python train.py --dataset="chords played on synthesised instruments" --spec_augment=true --embed_dim=256 --encoder_bias="none" --encoder_layers=8 --text_encoder_layers=12 --text_encoder_qk_norm=true --optimizer="soap" --shampoo_beta=0.99 --epochs=31.9 --warmup_steps=130
Rows from block 3 of the audio encoder of a small contrastive audio-text model, named by matrix and row number. Rows with one number belong to one neuron. Each number is 200 + 20 x the weight over its row's rms, rounded and kept within 0 to 999. All counts start at 0.
After each neuron's rows are labels from the 100 clips, of 14848, where the neuron reaches its largest size: "strongest on" is what is common among them. Only what is clearly more common there than usual is listed. The data: chords played on synthesised instruments.
# gate: MLP gate (encoder.blocks.3.mlp.gate.weight, 1024x256), inputs 128-255
# fc1: MLP up (encoder.blocks.3.mlp.fc1.weight, 1024x256), inputs 128-255
# fc2: MLP down (encoder.blocks.3.mlp.fc2.weight, 256x1024, transposed), outputs 128-255

gate.320,190,186,220,206,216,199,178,208,210,207,202,200,196,204,206,212,196,174,188,189,264,198,209,223,214,206,227,162,190,199,232,188,162,205,222,214,193,199,189,214,260,196,219,192,245,211,203,191,256,234,215,175,202,181,194,192,220,233,212,171,179,210,145,206,216,221,194,208,220,216,217,179,177,161,206,181,194,229,247,231,173,212,201,188,176,200,193,243,181,210,221,212,193,202,187,180,198,207,231,216,195,214,174,237,201,205,189,213,211,188,219,169,233,188,201,187,228,218,197,248,151,200,189,211,192,200,231,195
fc1.320,210,181,209,198,211,182,192,192,220,198,209,205,212,201,223,180,197,181,169,180,218,182,203,199,223,202,220,206,178,211,206,162,199,223,213,196,216,196,184,214,242,168,208,212,242,210,193,188,235,199,204,201,180,186,205,205,205,210,216,177,176,198,136,221,195,206,192,196,202,224,209,211,164,178,174,212,178,243,207,216,212,199,203,203,204,209,183,208,171,232,222,227,214,199,183,178,205,227,238,228,178,179,206,240,185,223,191,229,193,155,203,193,201,187,215,180,199,224,189,254,142,176,204,199,187,223,215,194
fc2.320,203,210,185,184,191,183,196,209,203,198,214,230,170,199,211,179,191,204,203,236,177,232,215,207,188,171,175,203,207,179,158,227,195,182,187,204,203,177,221,226,151,198,222,199,197,187,228,224,189,204,190,184,204,221,227,205,239,199,203,199,204,186,239,177,195,185,210,204,200,192,173,210,225,226,199,188,195,163,185,210,175,204,163,202,189,186,230,238,237,195,196,183,160,201,187,223,191,190,165,168,204,198,235,195,218,193,168,217,188,207,182,205,179,227,222,217,194,202,215,177,216,230,178,180,232,206,209,197
strongest on: arpeggio; playing: arpeggio down

gate.286,209,177,234,208,188,222,177,166,196,208,210,198,185,202,202,203,235,173,210,205,222,197,179,209,178,234,194,219,189,158,217,190,187,215,204,231,224,197,221,178,224,217,217,204,245,178,186,218,180,204,220,202,217,215,223,225,195,191,187,210,214,207,228,191,183,178,184,187,199,216,191,181,154,212,208,200,164,200,245,176,181,221,204,202,235,196,207,202,212,225,196,201,236,156,208,167,184,193,193,244,214,210,208,210,192,174,206,231,230,192,197,221,208,217,219,190,198,172,206,192,205,222,172,176,192,184,161,178
fc1.286,216,175,203,203,209,199,203,201,159,202,188,192,236,249,209,208,209,210,215,155,184,169,234,211,241,199,208,209,215,214,204,169,184,202,202,167,208,192,180,220,185,210,156,213,226,246,193,175,183,202,188,180,185,212,205,187,195,198,176,202,175,241,208,155,201,221,180,205,164,195,178,194,219,215,201,196,211,214,237,184,221,212,198,198,192,196,192,196,220,154,222,157,178,235,227,228,221,209,214,230,206,166,196,205,214,199,211,199,186,199,218,202,184,214,195,196,221,225,210,206,167,198,197,207,212,186,200,195
fc2.286,216,203,210,247,218,200,211,206,231,205,174,204,231,184,170,211,242,243,190,194,208,227,229,227,221,173,159,195,243,179,168,206,198,182,171,217,191,194,215,183,197,200,192,202,207,196,233,229,206,184,210,190,208,218,187,174,185,181,180,224,164,188,201,246,216,201,213,205,148,192,184,200,188,171,250,197,213,192,181,216,192,224,200,174,203,194,227,194,216,194,199,200,221,181,194,197,208,176,215,201,170,218,180,186,185,152,185,232,227,195,200,212,206,193,187,218,204,203,197,210,198,184,201,221,191,165,172,182
strongest on: thin (high-pass)

gate.381,203,185,191,252,215,181,185,171,186,211,226,230,213,216,222,200,223,215,246,141,183,235,213,238,219,215,195,227,196,218,187,203,169,220,214,204,219,224,216,188,177,170,207,212,175,188,221,181,209,199,215,175,200,249,192,203,218,181,156,208,202,201,191,184,200,217,204,213,188,211,221,176,189,194,182,192,196,200,222,223,220,225,207,222,196,193,222,175,211,238,214,174,243,206,187,212,180,169,154,194,213,214,198,189,194,180,203,197,177,202,202,193,192,183,235,193,186,193,194,193,197,192,229,195,171,169,178,208
fc1.381,210,186,216,154,181,187,186,200,214,208,206,216,171,173,178,216,186,191,190,234,210,156,194,204,185,176,212,183,199,194,198,193,203,201,206,180,184,237,191,212,224,241,215,189,218,215,183,234,202,197,175,204,193,162,227,216,206,194,205,181,240,198,195,205,213,188,206,240,228,206,197,219,186,191,186,217,231,181,201,192,194,215,238,214,222,205,186,194,213,206,171,239,168,200,189,184,214,264,241,206,205,176,205,207,207,224,196,218,207,164,224,196,204,233,185,204,206,196,189,178,190,210,197,201,214,225,209,232
fc2.381,200,237,186,195,173,222,205,190,210,235,208,216,186,180,204,187,207,179,169,250,204,215,197,210,207,224,194,187,216,198,172,241,210,202,176,191,173,183,191,208,211,211,206,164,197,205,223,207,212,227,175,209,191,193,160,206,224,201,195,213,220,189,215,217,191,192,172,182,166,193,180,210,198,190,187,201,192,240,201,221,215,156,195,188,179,177,170,226,200,225,182,209,178,190,173,182,180,157,195,181,221,237,198,204,203,188,192,237,172,210,211,176,217,187,194,213,237,161,213,186,187,194,210,207,187,203,202,191
strongest on: thin (high-pass); pink noise; rumble

gate.762,174,195,200,216,163,165,194,193,206,184,220,212,224,167,186,203,184,194,187,194,163,204,238,222,180,193,182,208,210,155,204,203,191,189,205,193,188,196,219,187,207,209,196,184,199,204,216,219,204,167,204,191,204,179,215,203,205,237,202,206,200,224,200,220,183,171,215,202,192,193,238,205,172,211,198,169,178,165,182,195,216,191,212,196,203,172,224,191,201,220,243,201,214,214,190,200,196,162,202,194,230,196,213,218,212,210,175,203,239,154,211,199,186,220,222,240,197,200,171,235,162,216,183,189,166,202,196,182
fc1.762,208,185,219,172,191,224,173,208,199,216,178,155,205,214,180,222,183,226,198,194,249,200,207,207,196,245,191,217,209,231,202,220,236,213,185,227,196,216,147,214,215,220,211,153,206,213,180,222,198,195,185,205,229,214,190,169,224,187,226,226,188,193,190,214,215,209,170,216,206,209,201,173,178,176,202,210,239,206,162,198,203,243,176,225,202,207,200,206,211,193,196,199,213,204,167,176,202,205,242,197,218,204,183,184,166,182,196,187,210,206,191,208,220,148,218,205,201,220,211,167,223,234,163,186,226,202,179,175
fc2.762,215,185,196,186,165,198,162,189,191,220,213,227,215,238,175,211,183,217,192,212,178,207,195,198,219,167,195,168,201,186,229,208,201,241,196,223,202,179,211,206,209,203,201,230,182,177,206,178,189,203,257,179,228,221,206,200,198,206,169,211,219,171,171,167,217,208,195,199,181,197,218,195,180,188,178,212,225,165,210,218,207,164,192,184,202,183,216,209,167,220,242,219,193,184,216,208,187,174,176,199,202,204,220,224,213,208,202,205,204,192,197,223,214,229,176,204,222,201,175,230,207,224,165,214,191,230,215,186
strongest on: thin (high-pass); rumble; white noise

gate.753,193,200,207,210,178,192,207,190,179,166,213,181,193,234,216,195,221,188,231,186,216,220,195,232,209,238,205,161,208,230,195,233,188,204,192,167,191,222,204,224,209,176,160,201,225,196,224,212,198,222,221,171,232,168,257,166,194,216,229,163,185,227,193,170,191,218,228,207,187,189,177,235,217,163,186,178,217,202,219,190,182,213,223,185,191,204,201,203,236,156,177,218,193,228,215,201,197,215,197,202,203,191,207,208,241,189,207,192,184,202,177,213,199,182,192,227,186,189,203,199,196,189,256,193,219,199,202,177
fc1.753,220,189,220,204,209,214,208,177,213,211,181,213,201,263,199,197,189,199,244,239,194,197,223,170,212,232,195,190,198,195,199,215,177,187,205,180,194,217,207,190,237,133,181,211,253,178,200,211,210,208,240,189,202,200,176,167,232,232,196,199,220,215,185,182,186,197,190,201,216,192,237,190,213,177,196,176,195,195,200,195,206,184,243,206,216,214,207,190,192,206,179,206,193,223,197,203,220,254,187,206,218,187,190,194,215,198,195,221,177,215,181,186,199,200,202,194,200,208,195,145,222,191,199,196,197,177,164,190
fc2.753,176,194,190,192,213,181,214,167,209,187,218,194,213,185,185,204,206,188,194,185,205,181,218,207,212,204,234,178,190,184,170,211,190,164,208,167,185,173,217,183,185,162,170,178,206,175,220,235,200,201,199,194,212,224,221,206,185,219,200,182,210,199,145,204,194,222,178,211,175,191,221,188,197,190,196,186,206,175,175,176,189,200,189,231,213,191,190,215,195,230,192,186,172,172,174,231,187,206,164,173,213,168,188,178,178,197,175,168,194,239,235,205,216,198,166,192,186,193,203,182,201,214,191,189,223,228,212,171
strongest on: the note B

gate.630,162,211,200,186,197,203,202,219,192,184,203,190,214,168,245,206,197,203,198,192,196,204,227,168,190,204,196,193,203,198,182,194,200,207,208,189,186,206,224,195,160,196,244,188,193,206,200,210,198,180,213,209,199,184,226,232,157,198,177,197,214,168,244,178,203,209,184,185,204,186,201,212,186,205,185,233,200,188,207,196,173,209,183,149,179,173,197,201,184,164,248,188,222,212,216,228,180,192,240,172,211,171,231,198,213,173,198,244,217,219,216,176,183,198,197,186,173,174,212,192,220,242,168,179,271,188,238,204
fc1.630,197,211,209,210,156,201,171,212,205,212,211,212,221,201,221,175,184,230,193,234,185,178,161,212,196,211,178,150,175,197,229,209,229,173,227,163,189,163,190,197,209,217,157,182,240,181,199,181,167,183,218,171,202,200,224,204,219,234,202,189,203,207,213,198,182,222,193,242,210,205,214,163,163,188,184,168,205,205,201,206,230,237,195,216,221,193,194,196,193,212,195,203,168,190,216,174,189,182,195,182,201,199,166,199,188,238,180,158,195,204,198,200,219,201,198,180,180,178,209,247,180,181,197,202,198,200,192,203
fc2.630,199,233,196,233,199,210,198,188,214,203,201,170,176,221,162,181,213,198,213,160,213,196,206,191,203,222,198,226,240,200,218,220,233,208,218,203,184,187,221,179,199,219,165,181,213,205,213,198,192,176,166,215,193,213,179,217,216,192,214,210,194,241,196,179,198,210,200,219,203,201,199,192,163,178,216,219,196,210,182,179,226,241,199,198,168,223,176,204,195,215,254,184,211,220,193,168,205,224,202,238,186,199,202,198,197,200,218,215,182,185,232,216,164,223,196,194,163,172,227,196,222,207,184,211,195,187,169,207
strongest on: arpeggio; the note F#; square lead

gate.530,217,228,186,173,202,193,202,167,182,199,194,216,203,236,208,206,181,257,211,202,195,220,213,198,194,186,185,228,191,210,198,177,224,209,168,207,223,197,201,209,211,170,195,236,201,185,223,196,195,196,222,186,188,219,193,197,193,211,205,198,181,214,198,174,210,203,210,177,224,185,204,213,178,188,181,208,174,187,191,193,200,213,221,188,189,197,235,197,233,206,188,206,167,190,211,237,213,235,207,198,173,197,203,205,186,231,173,202,212,171,176,192,219,206,195,198,217,215,182,183,218,166,176,190,207,208,203,215
fc1.530,195,200,220,180,199,211,194,202,221,200,225,236,215,217,216,210,212,194,153,227,209,166,200,236,184,209,183,205,232,166,217,196,190,227,200,195,166,202,192,222,189,199,230,165,223,196,184,216,197,179,228,211,236,217,225,225,233,187,179,160,203,196,207,207,207,224,208,216,211,184,243,196,198,215,201,208,227,165,179,217,230,188,228,199,219,198,177,174,208,204,186,173,205,214,210,186,172,174,190,218,218,203,203,174,210,194,225,193,178,187,220,209,205,181,239,184,194,207,208,240,191,227,198,178,227,183,213,233
fc2.530,208,198,207,222,193,172,219,221,182,232,178,201,224,223,153,192,234,178,170,206,216,190,209,191,219,196,207,206,225,203,227,146,176,206,182,169,191,230,185,211,212,199,179,198,203,160,202,235,229,202,224,216,184,217,247,194,222,200,221,219,189,183,196,208,210,214,162,188,214,171,169,185,233,216,236,218,159,174,203,183,196,198,222,216,195,219,188,189,198,182,260,223,180,197,204,191,207,197,211,204,228,184,217,213,222,192,195,207,213,218,201,240,170,192,191,185,198,202,230,170,191,205,173,200,216,224,157,202
strongest on: arpeggio; the note A#; playing: arpeggio up; root: D#

gate.733,204,209,207,215,189,222,202,198,211,211,174,181,193,184,194,183,180,217,181,209,223,223,186,184,156,191,224,199,173,203,205,198,199,199,209,217,191,191,185,239,201,200,225,184,156,172,228,200,261,175,196,171,206,187,188,228,210,211,183,193,198,165,245,204,174,220,236,171,216,215,225,236,216,206,176,214,221,202,166,207,193,170,186,185,207,158,219,207,191,189,193,207,219,183,190,189,195,211,240,175,165,183,229,183,222,173,185,208,176,194,194,167,177,228,214,198,211,175,180,196,209,197,210,203,211,200,210,235
fc1.733,183,199,211,215,175,217,202,190,219,210,196,201,185,158,144,190,180,195,196,221,216,198,189,171,165,206,201,196,175,196,186,205,182,211,200,228,190,211,186,221,173,210,225,198,181,197,229,193,203,191,211,165,214,212,180,213,220,210,194,191,184,178,227,198,172,212,227,209,235,218,214,220,212,188,178,200,240,194,175,207,202,170,200,189,237,174,201,181,196,205,161,188,203,185,184,138,195,198,235,186,169,179,197,209,218,198,194,218,191,196,221,206,179,193,199,185,234,176,196,179,212,209,226,213,248,214,191,195
fc2.733,174,208,209,200,222,220,173,188,169,210,170,191,193,194,218,249,185,187,176,173,174,235,235,172,189,175,168,197,198,194,189,209,215,185,193,200,183,177,178,199,187,205,192,211,212,237,199,228,189,196,168,215,198,188,208,209,183,238,191,224,178,215,206,217,205,155,184,204,160,175,187,204,152,171,233,200,199,178,201,178,200,209,218,182,165,208,178,210,206,182,217,208,198,203,221,216,185,199,254,188,192,174,205,216,171,195,189,171,171,228,184,204,212,188,193,200,219,206,183,204,172,164,220,197,215,193,201,204
strongest on: arpeggio; playing: arpeggio up